From a checkpoint of a small model that answers yes/no questions on an image's attributes: encoder activation squared_relu, encoder widths [48, 96, 192].
Rows from block 7 of the fusion encoder of a small model that answers yes/no questions on an image's attributes, named by matrix and row number. Rows with one number belong to one neuron. Each number is 128 + 24 x the weight over its row's rms, rounded and kept within 0 to 255. All counts start at 0. Numbers have three digits each.
Before each neuron's rows are labels from the 100 texts, of 14848, where the neuron reaches its highest value: "tokens" is the input token at the peak. Only what is clearly more common there than usual is listed. The data: views of escape-time and Newton fractals. In brackets: how many of the 100, against the usual share in percent.
# fc1: MLP up (fusion_encoder.blocks.7.mlp.fc1.weight, 1280x320), inputs 160-239
# fc2: MLP down (fusion_encoder.blocks.7.mlp.fc2.weight, 320x1280, transposed), outputs 160-239

tokens: "close-up" (75 vs 8.3); "Julia set" (16 vs 4.8)
fc1.313:148108126155107175126123107123088097083108097099106136150114105125121161104087135101068147130151142124123160135165101123106149120098124160120146127138171117131134134142122159134119150108099148115092079077128133144158137134108156148171162137
fc2.313:137117135100132095128165116140131136145178138137119149099133146130175108118157141120152111117137139129137144143134128108124121173160101122105160125166112111134125085127130117131160128118162122119113140144125110126109137136163088137169106152

tokens: "grey" (46 vs 6.3); "pastel" (42 vs 6.3)
fc1.206:181128151142131151130157103113096088180138087139159133093112139123076137113118135132141159077159142086101142101131119103121108148081157117133095130086160137126122123134139092135146171134139091127134103132141091178123129139100142130146130134
fc2.206:069093099120111141099077089129115117114072186143090117156165120126166122130130125130130101183092164173143122152123125139148156097143150122127175123174105154119123132148102161142118110115095150122151152121098161068161134120156088141120144143

tokens: "grey" (59 vs 6.3); "pastel" (35 vs 6.3)
fc1.489:174111112132116133098134126106111106136127089119153103093125132089116157116101130130134150103130108097108112106139096105120102149148168102106169125126180161130134108141111090105169139164147123109148098121130119188127115168174105148136134123
fc2.489:071124143109119160106099096124139096107114184128072132151158118145159105117133134141117081183109160177138139188124140126146161139138123134143129120150104127082144159158106145152100104122103130148120130141101115105158160103120129118155101134

tokens: "Mandelbrot set" (88 vs 5.6)
fc1.42:178113116123137127143094115137145151151097147151148129075147196131095165127134141171129124142167163067125114125104154147144113130102150137139131155073098139140099126137147161143133140146128157153099105109171129089147152130114127143103113110
fc2.42:126133100105155161122169099113112162130126132128135155196134107140155090144145112169123137116141126142124101125104113136117116136185100122112119113136136095100140102104118115100132133141127121110135142201123108103142152115119095135157119148

tokens: "Mandelbrot set" (38 vs 5.6); "Newton basins of three roots" (37 vs 5.4); "tricorn" (20 vs 5.2)
fc1.440:185097154087160117125114091103135119154157153137161155089140175163105150138121155159165094106149188126087113109098159132121117103095135138129119146077110114138123128145118123169130117126146148165123121189113119087141129142062148142158082089
fc2.440:153137118135126139140126130120109172151085140175158111208121142128112143124136159126079139150081119083162123163130145139131130143073131116124152143142154146110132122096150149077122141125101133111161096103144156125134151112157114128087180151

tokens: "dark" (23 vs 6.4); "grey" (21 vs 6.3); "pastel" (19 vs 6.3); "warm" (16 vs 6.2)
fc1.71:126152119165180114095095174146129120125097101147125127159113143111117117140147122127113135080112106159120143151139096082114150161118127122112180120171117179128137155184127089103090160130095130122094162091119123122158099093143125096123125124
fc2.71:126145123099086119151151107137126131185160165110136137067108087126138139121109162123128098139147123120157107116141144145154126109157123101133103133144180060151120123104145188133156101128158160123181104179114133128083138149138100174146100161

tokens: "Mandelbrot set" (61 vs 5.6); "close-up" (18 vs 8.3)
fc1.298:182090162137124160101069098107117073100179102176140131143118130193128149087118129135136139091148168094111121111101151135156126153112114168144147158137130168171106107114146177116106155126150114100145107141145129120109118108134115135158146157
fc2.298:112139106122105108123174135134126128164097159092106154089115149073131139158130161156097119139120127118128129149126150090106143118105135088119150117122152102113120124122128142133127092121119111154165149137172163138161172131103127120092122114

tokens: "Mandelbrot set" (37 vs 5.6); "dark" (17 vs 6.4); "Julia set" (12 vs 4.8)
fc1.87:120093119104118100109119157111132150115075131126137143095110206105101140128099145165116130131141125085135125153104110149116146123039117090098132130104118115147104106126147159106118138151121119130073112123137120140146159140095164127065145125
fc2.87:179155125149146167126115128097097184115133100110113092167124131128127129115127120121135095112102134105094096129114138175131121095189122161128101117116134136098136102107136133121097141145136131151149109158121126124152102119144090126166111143

tokens: "close-up" (100 vs 8.3)
fc1.431:171090117111175140141145108117135099093090142123100156169133155142084112126097093152144115110145149125110129128127116120121135116080123149097103147133110125138150143128135113157106116135097170096094152087129152081123160112125130125141136159
fc2.431:096127125118090087132086135149114171182157124147150122081110128097146116147148143094112120140131117168138135125117177159143136140161115093144157094096126133170101115117128156134164129126177123134139099174109126145138130109098138100086128108

tokens: "dark" (40 vs 6.4); "earthy" (27 vs 6.3)
fc1.273:174119142153114112132106131158148127108144116106172110138086110123148084117142128056111136126097106144128115117106146116126097170155169143075112092119168124102088133138118154134139169114146133102153137148159138158130103114185143132107112063
fc2.273:103136149109118120093132128098146117139093106139092113131149090161092205135109109175166178136146146104100134135114154119132153090090085116170124163153108123125174148115124092106152102142098122167094130089111155130139148141078093146182122158

tokens: "dark" (16 vs 6.4)
fc1.677:131125145182140122127103145187127130112126098141145100124106109121134094118141139094070128143116107137166128152122099111135125164150163119110118101172149130114129152151134137154110176083130152107162118123128159128129098124166087126096088085
fc2.677:105153146095111133087167138083153111136162132113095138132123111149115178123134088114182147110145174101068146082142147102109103100095116139132139141115110129122136118073109096117186111144123086147082116114106143149140122126111128142188088153

tokens: "close-up" (64 vs 8.3); "cubic Julia set" (14 vs 5.3)
fc1.205:194084143128155136116116110102134106124142131139113175103135151174126125138138130150144136117150138105098111117131141110111148132104165130149113134106124124144127143127155152125121133108123170097121145140141118109124145083100125157165128137
fc2.205:094126094096073116120124115128117150171128100132138124121117115101126130114132139130080116122147161134152141152125179126155123108104102119139154108133143116139110104121128155139139120151123090117135101113113160157174127125127130085069116130

tokens: "close-up" (79 vs 8.3)
fc1.180:157091127096168113106114076102132103126167134124113143105148137164106142127144126168148146101175152107090116119123172142129155136120164128148127182087127110141127140163130143125106138117141137121096135130130142093143155141101121144164113127
fc2.180:137137100123109134140126129123128158159124112160143133153127128071146101104110144122089122143102140139151126153109152115143113106104091128119153079147147142120108108100155139137141137133144115098153093128141137153122110100157126089104106137

tokens: "dark" (22 vs 6.4); "earthy" (13 vs 6.3); "quartic Julia set" (11 vs 5.3)
fc1.17:123117117123101160108097138142134107110129105149127109147121130094094136114120118083155163154097102112136127133109089098136104182150133132108160095120182162136131122162089115118145153116135133139129119133146134158132105127206079134145132104
fc2.17:114151157136128105126170088137113108120114167071116123111124080149150162161134147173098114119166134152137122163145164132129151103154125096154121154141102107115125147117148129117119109150114125130154151134098113116125138098107128111142128139